From a checkpoint of a small contrastive image-text model: encoder widths [64, 128, 256, 512].
Rows from block 3 of the text encoder, named by matrix and row number. Each number is 128 + 32 x the weight over its row's rms, rounded and kept within 0 to 255. All counts start at 0. Numbers have three digits each. After the name is the row's rms in percent of the matrix's.
# q: attention query (text_encoder.blocks.3.attn.q.weight, 256x256), inputs 128-255
q.61 086:167171143148068117133113115137173114184126083105096119083105128106117128196159142084112146103176152089160150117131130142219139101069193112059172121092101141097091078136168191080155124149101134082094180151122116075083086185159159145082108120140157129149085169117189125103071087121078128130128101189170125137147148141154095122134113119119126130128162121113154098143198155102122159131191
q.62 086:150158113165173063122136113109120136139084123168142123126122148112106147145130118128124151120081171126121140115102092071101125115197047142119141133128128136132171129113148112193167113113136106117119114182103157085151130168120103115139164133120160135130133113116124133150154116145154141189153092159120112115104096119113101095088207160105109078104111119154130150160087103201136134095128
q.63 110:145144149129128120153133104127133126163114106116074113160106167178132146140160170088041086061170187196066131054117158102159130144096168086103151150125095146138131080105170108107121173163111138066134150131143108132089033088137166154133118137161126118080095112122150132100089141054049116106077147131162151154148174151138114140134205129109120135126174143114131123129157151061190116094145
q.64 125:127106075123165114151145087148083187148119087116040171156102153142160120119101151075177072164146152161174105115136117107091133124114140104128181173129091097106145099132073130080192102134151151100121141096088171120136108123166165121154146155134140161094126145147119083119083090109143086128158085102138072061149151116080099119185132103119110150160089129080092110112196166122129146133071
q.65 115:096133027126151117129153060188133106096153082143170104180050114146116114131057144105127098074100108160091088146111129143125130105112087091175187134194098112102134131142151109102112160115107116157132177166126140186163169074132134165110131100092116150108117208116156183171073138102146113132108127119100081110137131128050156116113119134074137157108182143152135136146141076137133111128080
q.66 109:171102140126169102088096122130091121108163082123140097052193131136121145141114064119136122161081134137103175142019130144164156121188128111109120113130137130194092090155126134083130155122125124120158113150140080145127125093099107191147093110108162124119128159144114161144082129093097116097119122129099115175180168188168159130140118104124129138041191136135143111148115170117081135195090
q.67 104:149142180138136084112141181115156099104175127133106090090121089147187145137191097122121189110177098097084066159102115108134176168209134110139105063151121110109117169167083136166137102139160065109144109131150119109132100198082087110111107143104118126110149157187166077075084141127168084109161077161128108162105130152163092123095108133150163088112162083124115127134173116120157136160200
q.68 081:128165137103183117116141109151159148117145137133144158183079094126135146146111129079098111108070085119140090110109126159175166090095159120114169140143140129095119168108088116192124154127120138087101114153101132121130158186106153156186155139180124101163121163143113093128153067097178148176101192147142161078115112100052018155105136100136134143140132046130116197113180101149189100164164
q.69 115:136160102126128126185166089144167131103171098149126162124162161097176114066077153186118142117125133131152197137097151109127143163102131163123112228075114113135091133141175141074013134152162130064123122081121141181132142114151120147129149132077064154123128077139073188131184150164172169123156126140101088141159127099109073126109148091148215098135114111112140128159095102128095196101145
q.70 078:133131127159099135104101110112107146130205132108191132139107181108069127116184146189104120081173124052106115116126118148142114184143126187170156133093084102140117088148173167120100122130145093094116154125142127124129126118110121205151148147129096134106143142139120125116168126125123141136121076164087148106119080155075095150105108159100186142112128082167114123062116114113085175120158
q.71 076:113112110082092154082135087084112172192097111090112165150116132116117102146111096143103124146057123143191108125136140145010117064082094139133190099169097183178160120143098120143086137113159125151162139147168177085058185178144127110091116125099192104129102149126073109163155153107146194114072117153177178118095111121127195147065122091114138129112116103093102151077121127128096182069123
q.72 125:130146129133154117164171163088155110161117119081147084116171152178086131126143123177054126098118143076157132143144122193124153069085118126137211170130084095125041096052062078143122154123158174122149177116098156161062177134125146160114118150107137155149103103198177143116160119152166161108136115106117133131074106105186134167139193090127143130076143180135106129110118085101140097106139
q.73 116:154107136174113129122101182179097087152112114094095126126134141130158143079176139110165126107172133123145156071115091158106153145109142137182133148082135107194139171100141153102140160130088116122117171146126103145086120204085120100117167121140040143131122138105129105057166089165126032165086152087093123167164119095159154143159159060188159088103137112129149090073072124101109096118176
q.74 119:093129155117071122096138106110119079127123118118085105183115071127161101156163166043099195140155124183092130098137130144130115129146092116068093139116129147171103123165134198113103148147128110068105195164117120151088127120108106122148103131177129145140163100160098115107095099007148143155110168140118137144140146158120155108170124103136112097133119142159075091114076107098108118152142
q.75 096:138128103150158109123176163117150134143079136114119131161112149100084154151116101073148110074122117072108130153095163156168126126100114101085130089111108124119154166072161087106203088148152086116116140122195155075121147202127166104161095141122170101140193106116152104161129149160105126176134134139136149147170143136126132123129158066180164075140157146086158103177127128101139139135119
q.76 083:143140096117098109075131088128214177124134124144125166145079110096137155100121119126177137143146129161172179166086135131140104054119104159131061157116102122156102121126169108152094141125152077073103148150150098179130158071158111199120122139174113174178102122161123156164157097143168174126126163154120128097097112110093090107137111124097112135157116108132155095160112041088095108119062
q.77 073:127172122124129177132154132130078131178231133164160151077151086156172122079129149191156105181068127142140124099119133149083139138074073138100066107167156118130048138117142095118050128170056087196143147087086114158061133132160156149109085116091070138150124155137116118096089113105138157127189151119104099177170109093120135158125130138111169100148114095103132111182152141184133150123173
q.78 081:103170110114113113128062148083177114089095165158168124096127142152130150156098106137144110071160161161097145167122114076219084127174209118103156108158149183085163190195130074133204150114115139143144063171139136136082120104110088084122146138049133106126135140169097151110121110133083096159156184082150112123132108141143137102139136157112126126141119164149116117141116160146175100130121
q.79 079:096134131120142109147142140119112162138129097113127169136134114149160120150115131143123122127079112157112103110088151216144107090073197141184165076104109163152093101127182121148125125118134108131145116078142084130196155084120130178179132163105154179153124136095063142110117157085144178157069189160119160145122154121084092143137123138096106110120153109176168139072118135136114104135106
q.80 118:073068070158176147113106060158049087131068095127158169067135191132150116118106140131119134137120135249080112120106160103108133149101146111134091155100135112159128109152182138143144139117157106071113148103200115101151093094176126148115142084101204119131116160178116138120076145149084127119052176128121135157166174138114132153136115153157164117144163078149129113139179121156099114167124
q.81 112:081099153152140107083130087139132117081156131186128170133040157111095080067168120124206170170140176128091205116105096141124107081089111118122181097131166157122135101106122107108097124143199101182154180141130094119111109075134129174163092108071124138147100143119139153179103116201125150147119109149098155145151089135080169159119122126142122100187114117074158161121140187148079124099167
q.82 109:181138120141152068142153139183045137082083137110103129102109139130120087114122142126194135165156126147084157171137132110155091124102224095144115028149139087105131159123104135137093160130112083129122127178199145104151159149130133083150128144119171133150133089097151120161133157129092139155087121202115144145109140125089128171101077146164106111112184114056132104115128115128118136156156
q.83 096:114151115148169143150106079163101154079105147097203122170105078121077145060169150081087122112126116103170097048132155122160124131107127191112159160105111123115123075120077121125071133146124145081135136138155133071142114118133188170139043141157130129132095136153163102125164177165111144069089152094142154096059121123103089089141197151162135161154152181134152079185130108154072105188108
q.84 079:144108054131118150148118134145124113127161150107179105108115042106132139151057162066185098117107141173138211186132109094094118091129157111112132132113133147109105093134142092125132091150166167179174134088208166105117073101099169177122037128061067119112095102165113116122127143162183144119113112167115124134143150131087151109177126135053134110143137102127142107207117210173120122101159
q.85 096:110200190130153099085121140121084167210158156125168102111141154119195184135111112117101124108124111124111159100132088096084113112174112086122107063167154116131157137171182184151204110158115122105125089117160148117140171096117065071112122178094140149120185108096140139122085147115115092089096136133124144186109118132130135131115060117156174133119106154158126136085080123152220158162075
q.86 074:163142095095054153129122130185124156155092165113151128145084122152153122172103111118042131100094130126069122113091160093122195155060135096101150118166188123098103135112113165100118136176158142178118113175113162112175170171105056089097064142137155153141159105124123166109114120087123108094166157171120098175113107108061157147067090143105126145101150118154089144071109128183137138127068
q.87 085:157119146112100100082119127127134105032114171104156155136121138156093108099155110096091119128132106146160097074223146116111173128170150148141159121071132149066094148150090191118147155128118181090115113184113083155093138141126180144101141109131086089118098113090138127174114132137074187109094171144166092104179178120166120153103137150133158122085142113094197124153128121103165183161158
q.88 114:126122076064086122140098090121070183159142152167151107119142109102092113224120112113108199077065103117105112167177097102084123086092089181170135132099098146144160178082101096113117178157116082067149174100085117166088149111122114194149138117092182128103118130189083119080071161087092176116177117112157113086163160153123128140145081172189072089139123155153191081162160157150083137119128
q.89 105:080157090140063129210117125136141155149184085151124183149072126168113136187140074169094076138117127101088135140086229182089147166096127147138089132103145094114137104121207111100095119109125150129124115084156178166087124213143136071125095127167136114113098124177106138113108107139125091109122138088109125136137191105185088130092120112112130151116170103068131107177183077053137124126131
q.90 104:170088130124121156165180135102145173165149119177174095116144110113133178142146072081195160107118092153106136142098135146108158107182134133181116131167103117149101155054083089147141107054088141090138088096165182137182093154120109185127098107159155154128158134115149094055176123177128100096142144103142112133127116134113162122128122159107131128163162069100085185134126107125107061141145
q.91 099:110086046132143095144081163193111126097145147154154114173079143124114139143137148154135153140116077181133160156126135122158146165143138167122124156145150099139084038101146070135174134124082092117138106111110144116083124089128143138180047118098117096110136117122111159157179168117141174130087143101092134163118174090070129150110186120120145134111114081188179078154074145156084163135114
q.92 081:179133111095116145143163107118095107165153066165061136129186122136109110119081102120139103116055156103117113157100116085151152094142131141124157159120147082149189130104072220161190125129170117152124131171166134162104145138100112064116175129112101140145134133156136161100119148134171137165105089156155142168140116117140180145142114110067157101182129131138179132159131141082165147146110
q.93 085:126098198149127132072142084138157104101091184114172156134106150176109135115134101112113109094189127099105141116136153112107128129117174065118135136098117111095133134150076172132126136114107211100162111115170172129096135099134138175155097091137098160093159089053122073148175144161090060092079161208142120083109166146102130086223123163099148109123119144104093070105107133087135139146126
q.94 090:108114088110164131163183156094162142122127119157103094164132178132179154112094132194140144109111183144099136106117101155133166202107125148145160140146088117187123142161082111083065136169145129102108100134111136140172119138130126086156119111165106130062153179088175177107134138135117110215160110160115114147158192139132141072060170108117145148110118106096154114099119134145128132089053
q.95 088:077094135133153124102147129108185188168092138083162113179127123132084149130151162121097134148131093085117188141158153156130105117072154131141174123087160141119100130117093151141143129143101186138114184109126130121108104152124096164106079131057090114126120115196122164101129090104100155106130128159152103143069186180150123121202124091097118169144187104100172081155172163098095131128153
q.96 121:139137139154126143151180133099089101104153114120174109066123153149140122081142076122088085197126120106155087120173169096154162164105100141153161069135086146102086152135154131026122132108165097127124128179193092170153107154100124071154124123111148150102115160064121202135137153118174074154145138134129076132058142135154111170161135148073099130099179158124101100145123130209135130133149
q.97 111:127131137121100153129127097172118108221180154074104123107181074104168109100121116108111147111155143209113153115153084107108149108109117128131195102055124173135124174170110142102180168129178131089131106165190166119141098175117201090120114105130081138154117152183138102137126116128110102142203143119105068116113101125141121072111128148125091200154177119108089133117128128145129178079120
q.98 092:176144115109149142113141159091112149100093137123084150140092161104164111088205109132131093113093121156187053149153076150113189145172086137155152223105142168098094102145133161129156160109137134129178159135128089072152129154134097149129044104141119127143086071150146115129088139120096171053118145167102140140121177175093161130175123122165091130112138149082150115103136154140126107088119
q.99 108:128147151125112164093173163101100131127182166167074125164076122099112127086143120103114149106152110167080176155145024097064150181132128092154091115147104150117141126164120078090065145163111139084132143135167160154114115138107183070126140147153075065154097094155100084114066133122144205088119097169140149130062155090181146132130107163102095138196109129153137149146134130102089117142123
q.100 083:149079100150098088108087172142156074124088135129130139116148148126146112124133126129080142121161147174143092161154122130127117122183101170136175137150136084137088162119128158149151099122171150108100111124167127075109192105145119213125176090083086132168121166103093115146151116040170112137144167132128096129128179124171154136157091136077129163100153153100130110169077114064132080137150
q.101 079:105082090168155138106143102105144172076127113143131096141095105126135136149141111088120172124125113149135118096154098125138186066160124188196153128087109127069103066094149167109153170151044129174154139135127169078132116190133121083149116114156112156092126083116119106150096129166127146197193084111146130134049130106128121123116163118138097137122168143169129161110131093157139111121124
q.102 082:068122082139116117130136152152181154164200127131195162118084089095091115127093126157166172069126128132154144122113090114073129119108129153108156115154159064136131071094116149084104084079149142171150156130102219196159123054131187110084089156097112111140153133145126245174150094103071172138095115107123146120099189163130150117109124130101111120130169160093124149084090110140124148123134
q.103 111:123096154114110161098088096075122149107083151123057080164092109156147122179152174098120075151156101143167114141178132117118122147092135116159147119079170200136112138117112153108167168135101196097141141130054203092133034152134155142170169114101127134093089123132124095121060180146073122042131117118132196122121142134106051076108113136091085176167196122195147113177174149123149166154111
q.104 108:124138141151068129136174108139092092121149124111173149149142146126111131120158141116164203098133114076082149167136158099139098131137118159076122164204157172147152135112169086118148122180106074034112158130201150120096054134171106144117096170134103126122120117109122169142127089086130064122129173128156124147129057132134128120118213115154127068120101085149112146080132125118120124179144
q.105 114:217112154191144107163122131083131129240187114140155129178177127114108163020192117112139126124091166100128149123132115173139164093134127102137123159113112133120098126078203162121156113136126122105109164176122097104170097156112160133097151144131125154107162131114130136149146130073135147148140115061117157161167135100104076113127124116131070136124139105133134089145142128144186106147078
q.106 104:142095147127076102127129149098136091134112158159127108113128123101163113104138153115167154143142110158158114159150093112172174105109186122099160129120097172085097155182169119115115092123095079106121127139186141044132198212153116156155098147111130145133135149148146140115153076109187104162143136163111136165171210101111181120164145099177183173220133091101179148126154137066120148166156
q.107 101:083102117165123157094127157157103156137133176170203135091067132121162114126135105105136150132095097163127168172150103144153119174142142190103084113150090076148102062132131118103069110140142142123094211164120065166108151099089182107157108130115058122186128069090119122150137137138219129170134123090117160074161123114173140130152121130102204109114176147123122143141108182041093137113125
q.108 080:170140081114159170103152128119093120132133133151111151111098127149122157176150146144139105174114118124153135176105141192092061161136133111111109141159073118110066145126093098113133088183099151084113110172113103058150136070166146132111078152167109103093102103050157113131064133134160134118094114093091102143179076127118093110138078139148102112118112146167136118178145174179138159160080
q.109 081:106123144133128085075096133125144103074107143092112070119159096177118147166114140117055113105118098153127145112170097097120070100075060106194081183112140114146111125184178099096170143133101100095118144156084144117130133137136130208218121140155140124149101180060098126150161098124153107059121214214127137113121176079100134131116081163136089135122166119196126108138124127098143138133116
q.110 088:143124082191184134142166161146174124100091106119175097092074122142090161158170091082119184107059086165140142134114125101145107131098142167137116117127097101150153144150099140108096119159145095161112107154177096136122134095146121127095069138138085093097107155107107174196116081127171164149121158133110094124099186148110115150195089133241107161112184119113120133108109174145116082100070
q.111 076:161128121077111129084158167128068131079178097141080117135129112167112148178100175175126137109147149078137153179122086183141128167142173043152162096149100166099085123157125157105148148157158113120127157158139184136123138133155096119152097136079172121080162128108124128061110126097025103127121098171120129157113142123121120108120125095104146144211112175192203126186132134150111139145135
q.112 117:134175157098146090113127125103104165156163122136146121126148096157106132099061159134145105187135134050117147124094111133075154209108099121100035151122117083103145164144165051132090133130125146139122165150093125073144126164143155098138176155144180144144109143090109164122085105078099088147178157145151150158124121155138138092149154106090116158181114139078128101148136122159092116167139
q.113 121:100129123112141131123142086126115204172144113138144154120078112138140118168129132160079126129158090107146089130140116108102142165102134143138186165106118102135096082117069111136092098064126127108157071125064080147123144088116100173147168151168091170139123143045125088059117152144029158103125170153162110104100155143214176142119083094086092186117083076149181120117107146165100147141107
q.114 101:147159097120116153179139099138160201095160108109124125109181108138095174116130116149142077163102136146130129118093132117117150062136095083149102197121118152115081164169140181112109117114124071071095093159171102102113139114139132109123159115149097138168121108105173165155061109071131147125143174192143146120125134116087176078114151112058094100144129137159058148150079087143147158104099
q.115 108:098121129110090121155070134143160105110089158088164126193143092146151122068159155107144145111147129090145179164149068165135134132071099180124117135131166077162067098129069129143143136097160118138150103157082052098122090103133149123161124151070125179142145159124114148138149141176126030117178093120149114172132166137100133145142151126111135169151125137122145130095146110101115168132124
q.116 078:133123170114139111149132104167169136170094137107170136078084131154161117093100158175117076200206128106106127139113185119178124121108128146147109162087136075128149104111054170117105099136083160211120156146127176060133183081106102143132106121083205160162123115151106192120207107154173170135149125119096076193168070152121092109163136113110152137178093116123123126098147118109203136117181
q.117 082:131133134151134068112172114119185086150080157134106124114158098144112158073083142155128160109181187172101165183142156128097097127102137124128092089158111176106135119128062170127090139107145128152122109152181124130154128141143066121157154101091188089144113134127180106076173099100137153144079101149196151183160108135112129160053166146107093126178141158044126098165111179168141112119156
q.118 070:135132132159092156129154155127159161176158132166094109144156147110098167180120146120130095091098121231099070108092115133142150107140111134097089163116160116130108150086089109071136153123126097161196169146042114178089122119094087175105158130137153096143113169141123133070099155134106099109183123081120162114165130138196118136176139110096135109133172088176120146130083146164141082143123
q.119 094:108158104115151118149156183101094162063203162121133182127147142097112100112114138130150110101124142143198152145132116094111081116116162157082145117167137097128134105172076115141074126143133123067155140154138110136125159085138111130120154148162103122148165137138125110167140105168046108138076166106183175136094129115118147170125103114139133061150125144125169037082101148133126105142106
q.120 118:244149133162114116132108154094081150148217132107130164091092137173111134119108135114069140138176135151122123112089142084093135128091045124157139135078100097111156166108129121100109145166111175066087172128110134162128113140086104086145170127091139106141106209120164142147165143159088112066092118129107075136144124121144122106121094067157116196192201138155128132167120114132139129146067
q.121 112:170101158100150119100123142105039167190065137086128110129130103148086145180105075104101140123172094229133061098139176157147123082121139170153119163149111090126120137109132085131135160164137091111158158156132097095142118178101128116073110158132146136151152114147130091098152136168089153074102089136114111181095120125103122151141179146070093116188148076116138146092146106134103107117199
q.122 101:191131153111086156107143116083139133006202158116142163122139168126088146128146099167085106173138167151140120140153152142075090096123156163184112158120067123143113126178105207135175131157100115132122156127129136131113132094178107137046172151143136159108101100100140112142184106117133181153097167124143120098165130138071116109078138097118161095102100131103113157186149163162168134070117
q.123 096:123131201091100099108059076183103138169167117141128103142125142179156124077041122118123087140125099161075079137132108180157141172143074141085069130119130105174158163081079073183169111162161105133179127160047133158137158119106092150106137120119148135099138119134122071110094151139117083130176127192102130078165117141158109153092178133159132130180127135100148126143077121142126129107102
q.124 088:119131073130125118128131090088082144119146102172178145110119152099161180143088117127123138186113160071150143154164205147160073098141139119134106050138087115149134169148142109163145133120118124151161136099154079142196122084224093077155131122142121083121105087160141137155108143140134148113132126137157133180123126140101077150171120181143131128101140157119154157099099107104132091153114
q.125 084:146134126150129097153131118145103172146115160165211183126154110088149135107124169120138128193118166097119132151134152166078145137120185146149162143228126097116070110117131112140222123137115101108116095222170093126086153118091149173061148146125168100140152068168150114118051141120125087082084104090102166121120087187142152160105113111127135086072146133161172063065117118188170081145128
q.126 092:092101148156214105086134155107153127139106150161152143106157145152145112061098106097161092128099153143048125143146137121147121066112075124139084045218108147178132151156128128113162144099143118144151038129140118152165140107135123125123103101122145140170124157117080094081119171132164145105094142097133138130160149111087146185110119114105076169101143128114132151177079095155097066143113
q.127 086:128121098133143090183118164082129113154095129103136133107109160176162156126117125116096171141171127143144127146129088208089127000080175118139202111142128084163171165150206170160107127174105147127133205098156182068157134073159118110140133127106159106140123114097110181189156117063148108075141093101128118173136180154130122145101098118132119111139109192116149153091153105139130143113147
q.128 099:065164102158172139096154102097087169206105103103132145080168093158068182134119099068160116097079110147155135185092128112186094094096146088148113088098100176110174119159165122139135130131105103140128118149137116107147120088139117171130115089153096190142128086177103091106188130098064160138067102127165159083146117066109091132132196147112106162138131146158110129120119121166148203061151
q.129 106:083115139103153128136121128092138120152119122057155117103093111116097094133136111169170115165204118137119134117129095093103118065123130127151119090121147118093089185096116157085169139146121116090111201097138131109170138145114194098124126120126144160117143172173175091153095094131014127122142125057138107133133102175106108133189093171130084138151170112097163159160148130213124075106135
q.130 098:102151148101080122104135095153168132116186108127126147135105069147134142108117164099096089129139085080166123156109122213105127115196147113153054144162121160135120148139154076156064128137130127205127174099153111190114143074177086170104121109105107153116117134146124139096142103220128168131119155121130154175139163163121084054102118128123156142117107146097130119162119182086149096107089
q.131 082:104165148126153093123146137143148177130154118108037134219171079100141141155128149111144125135142109175063150151086092151099132105147088164137092073113120119183144139106108119096121141120105117157151079124121126167101087089146148129105123132101144112109066184129076128169121153079088117210101135176155133175103174114058129124146167132129136135145079105192169072098077153121195131101088
q.132 072:079172081169113092180157134115142104128095090119140179128110141137062131189088107145187075115103124146108134123174170081089134145105073076158098078140137114157129166129073105118160169141090097112105103116147188078124069150163106098134122143132143120119089122196130117183110191157099138111153114130168157125149151104130129161113174094122159177118116119099138099138165112158088121144141
q.133 085:152094104107090135166114135073063042101123139161218167097064119149122124105132129124183091139149107142164154143119122098098118083120131176108054102151129089140191059128102158149116120142100150089123117082121142111156085189155081194162104128096098080105133148171151114130113070092187093069102156132141125220168136170081133148129119080101102122129121137113190163121137117154144055146128
q.134 086:137140151141131141116128082130171069118127130100093153144099140110117068101084129130065186154167144117120125132127140119144097128104000109178090128151094190105146160069160139169154186062192153162111128133062132178113152120159139183128209107181136135124123100109169079092174221139119172122111118096131129115101080042119141136094101160089117179126109106105098118124098133073102135097087
q.135 078:156125122098090128097092146165112114146139131132154139066127129091141152127169116116187112096103137110127154198170129134171149182104161148069192078111133077074144158111096065109119136141066109117105172140169100049162085111136123068109126136106202112112134097152154122129100120124138123100113128136144153114129085130127134182110123135101124180125114161139097074102187202130071126131206
q.136 108:141125115121105146129161194134113133120181152146142094089106172119128143198102121110150158131166115095171110133099134092125105123167116091105196091120118177225085153126148153150073118106124190102149109057088194145106184105124151153118108134115187171117148122133165137111063141139147138108061126137068095098083083075144156121208124116168089111145132135134063075078127135110080130164163
q.137 110:127133133149132098102191185123087171160096101148136093142170089163144120131094143155170134114091123149135140149119110094128105129145125132123098074171149105135129136128115168116136069121128219185107064116138078165110121113150058149071155136126168149128118182103104194138125159116120083199133131144142143141072119150155118152187120145065135087135094116210172111108055129153137116132099
q.138 096:068140159133122149160116159131069136132141094124149161134069156098105108117181131145145079127133156117110157077052083087117113104218068093093108120169180107162122179117121120150085171109171153101145085089121124119125095084153126071095182114124146066130115133221134148098154203118103187120108091130158083111148106108111124179164133124171129106108150158135082074165079161140096132173132
q.139 087:102125124180161106100108170154145135166161140090133198062169144116102174099137112129127190126109135089061138174092136177124122092156142117146064154108095157138069135190164142186148062127172174174118155143132120092125163108127117106126094118096169117117120077145104132120142122126181125132131123178108163151171134112130120129143114124164139195075134123114176099098183076130115144101145
q.140 082:097132139135108099100113183132158106079188168142216120073094174165159165113133107063134116106065140136126189109134082107152154189165137189086106114123192077126132184158105082101113112146085140099110136119174142120126062102102135103135152153160164146092131165075129131178068140141085122161114161117084157117141107130192148126087082108124124100128147104180129135094109111112064186128104
q.141 107:172133128101134153145134158131125088138126094181123086057145176122120133075169144143185157119132161121196080115143153124187129156100180148185100168140081094147154120157170140096137159117169111133125104120085138146132234108132175143118130077079097144176144097171143112046145083161132114129148113080118112124088123162123121128176097140116146080128117138086082142158140130100153118113131
q.142 073:132124082108131157176094173073077134118195088177179108097171138147134203063127124149213175139102126149135116123147109124178161119084128117105139210104103099108133078133083065112168144142141129162117053091133157099120179071117164122124112107080070076145144167101172103110156106170128125130155147074092088145075156179191141132113090101131129088084121120127111153124118132097165130120142
q.143 067:131124120119083153171143181110140151116183108161093111158120086085205175128186110108134177118136178145140149122116109146142121145193090135084129045143195132169152156088113124098151146170038100116109177148162101093173122115101125045153107144172131159127128179152131119220055105091117107080115148101129178110167068116086097144079113134103138050154123139169164118125153099093106113126109
q.144 126:084127147115127157094110127134190123182120151160136120159121145129148120127096118123103180075163090071134111096132114115078108191135188180153086156123164138142149140090131130120169100123133142101096111072143083120135148124093140136134096129093216115108126131075120116138055121129145168146112129166140114107174122096096138113139138139126077102123130149152089148112046145156144144075128
q.145 121:062135109131113129129152164101143080151113083175117136094114089122104133155169127111100097121122146140195158117136125124141186175106190131154101229155117181078080087122117148178112117128153132113109175103073136145092143154142132140091174118138184107125130150153168101105068157127134144146118083114111120097121131092084115092145149119214115086138129191137110137158121135078103107134086
q.146 117:167137159138062097076113113221142163083183150110171159146133171109149146132077134130092171094069111220141143076159050122107181175120099154157136161214109102121131158113095146069135086137208174159135078119166125100173145134130149142184070069164128074149134138077157093121071157101175136113122147074132086120139215095147172114156125115079170135098112124133125130077159190144092097128117
q.147 111:118124140150157146120118104123102145094149114136101145142133135157157100132184104180115119090133147229146138066088092146190103125185142138142114148188145164127110124112047113096146158103172137143101163200175119165089180127178184110114102156120079124095111139051132107151134168140132181130105138078115125151103118132145102104170122142108101119053090139121079115144114116108163087147074
q.148 090:084092093118173177157128145116147099111155123157117108078114185166127073171123146114149148161132135105083049039119094124154208082138101155111089092133145138119031201137156103116102123076106106094155153137128085146157152143159139135150168098161175178138151211102160110133119131126167147136117105092124150141128109089084142154114138135125117128111142138134083152091121130095132150099135
q.149 098:155079121120154163113146163152109111129140131140129136128165133131126126172118129109158228145134126122137105155130106065127113088073134111142108096168150126120116058100074157162101108140089198109080147096078135139127103163111163155143071148135094131112125105084135175121117136046100083151097098137095098148116084144145162131111072087089142171093166100116132111139115113101126130145120
q.150 107:102144150125136118145141061132094233048075107076164115134126117154111151138147138101138106157159125145066094106106125128137153092077150113126128085121113119147143130117116139115154094135166120146118167151195106117103096137119056140105072111159119136119149087181185063130128118142112223117165180134130151130099139130158111157143091155079105154098147130121077126180153147067119142106149
q.151 092:148150100106077176122166122123149052070166108146104117118190171141162125183170131158170155113050125039157139122114060087110156146153123123127117113091130119111126145126126120151119153094088133076181102109086066149146145129094120152180134137123167172117160181091092152074121134133135108175141139151139087097138132164080098071122162075122141164150140126100118160104142131170123126143136
q.152 120:091143110135052130149115171117100122204157120133122101173118103064122131065160125116198116123111052147183138136101065149103131123117105124087094049190158156110152136099119130106134134144150122145123100097155136168143120165124111070155136162176144097131112113103150141125165117122110100127161096086151127144142132143076121128051099066087109144164115146213149117102166147144123127105231
q.153 120:122159117138111105118139093128151105072153122124086103110096123125187109255108078158121077107170139149126146141132118108133169201153161140111111045158151163127122119095062103122077114145117176158118154113150108043122153108107114205128110123091173154131111208144130096157092135096113117142120114134126102168134168113132143119088106138178112093167118111081158113095157127136120120140066
q.154 112:165142125123203143192098135154218056190131116158166147091093126123176108123132125114104101095152133117120124149122086120162130101119151113042162095110118139127069097138162057107113138110152216121162082130115150098146121069126171129160095152124122127133126114151111134078071150126187141104130168079111118130183134148163158096199090130128122122085160116208131120091121127077128132154143
q.155 103:113136117137161101132068112128108161100208097192103110129118160151116127089048120204139145134139108124119082125139150142148132170102129143094176136134102135140108135180169135150098142116187111141097168167165129150112144181147101152141076154100145097152120131224119103162123141103175113142173153156120140081078146206123155140117058124156216124162172113140085116111106163133104101137083
q.156 093:106132120176108127199126176132114124127155153104098133103072166116140107005116137198162148134115139103046140126123139143095150177130102097107125085166126083094175123119144143130131098121134085134120111133110106153146086166164101124119104133142113135149160158225124189177144118134151136121143092086138141125102099158193139098166125171079175115178119076116078125094173081052173125104161
q.157 126:140142102132158105144102092209158055169083103209103154199132091060154153100134128113157137117111172192132161142161130135077120106145122168179134069077082144124127139075208131113114135143058153149170105149105127096183138145136137075167092147122097097122120129105127132119122070141085127155150102149126154100096167088166146071084143135107134106139125199146220178149126150112097138104116
q.158 097:170084123117148131152141114181097170124143092204125132107077126080087116151128136154093165125098100062117140166129152144077096115139153146174116128134113144147093134136148078160187166113062149133102165081129086102154104111113140132158109108127108122104084132133123153163168099148125137112134036138098121111137138120155228099098129112060173059138165094157172120128133124162109120132135
q.159 087:110145068129123128139142183151149098177057139089161175128162148147144112129152152142051110157127105147156194153135106139185131154074126095087156120167209070099147169161158123132154085126130128105160111093107163119061102113144114100074165143113121141125160186101137081147133131157117059147140133112123147180174130128098109105130111135129092087204112114117136143133160094124111182102057
q.160 114:122141146114143113156125147117079088115153137153090071175112154124105170235145167109203153093119142147132152080151123119092125155090139130096151117129096145161136139143104157153179119127142114091112166094125139158142093143135084058065185157154134093089115144141107105099073127067158142100131118079151129204170109127122155092096103099137146125103106113178130128141148139152132148122123
q.161 116:089108110112184160142158113162094153057094158105154101178115055159112130023197098135166149153147089082149133212078122120192197089101201078141110085128122134148133110103116124129158157129131133118134158133179108106077142127139077123117119140150113143121099136093161093106139142078111018148122139152123126160135165103149182113131149070117154098105186174140120152159172164124108109079133
q.162 108:173107143152114107126119108085113115161102135119058139143144109107125143190131175136178160189054128195093119105119112141178107044121177158197209059087088148119118188071115143153093145155128128108156106129087168137197123102120113118156136160133190106108102138076106149108104148190115163066169125165145059150147160103144137124183132138206141152137155146217082119179138103151105093119116
q.163 101:086108115159128133145170159233095114115113149164164122172191095156169159122142113109070083103147123085089171117098067118166100114138109123070150162101103117088119072132099096128136110117096161172085110096155174075122111154089128157113136142135106146174163078083128100100123125197130160118111125134179108186107125172094134141172165133103157184152177114145145169118125140161093114159171
q.164 090:125122135100129077077106156123129118074114127116093099069147096104139125171135125148125163152137059068163145119142172131090130170160218149080110188138155090110110104132090123154092126115134056096166133120158110093144099093144110123139156138129127116150120135106159096129089120102133121070162160102143183121176101180135132099144159136134119095177124136034122135106151107074131179091134
q.165 094:161127173152108125118077089111131144162100145144089112155110148118160098166056158141104170105143158167053083143150134090182132141155122109091105152125130212141158125157145047138120099105079082116156176116115141179152138088166091136158058151149098179142141113175102113133158107116121121133115159126125129210120068171166126096033149198102108180115132130141070168113083109159067131110218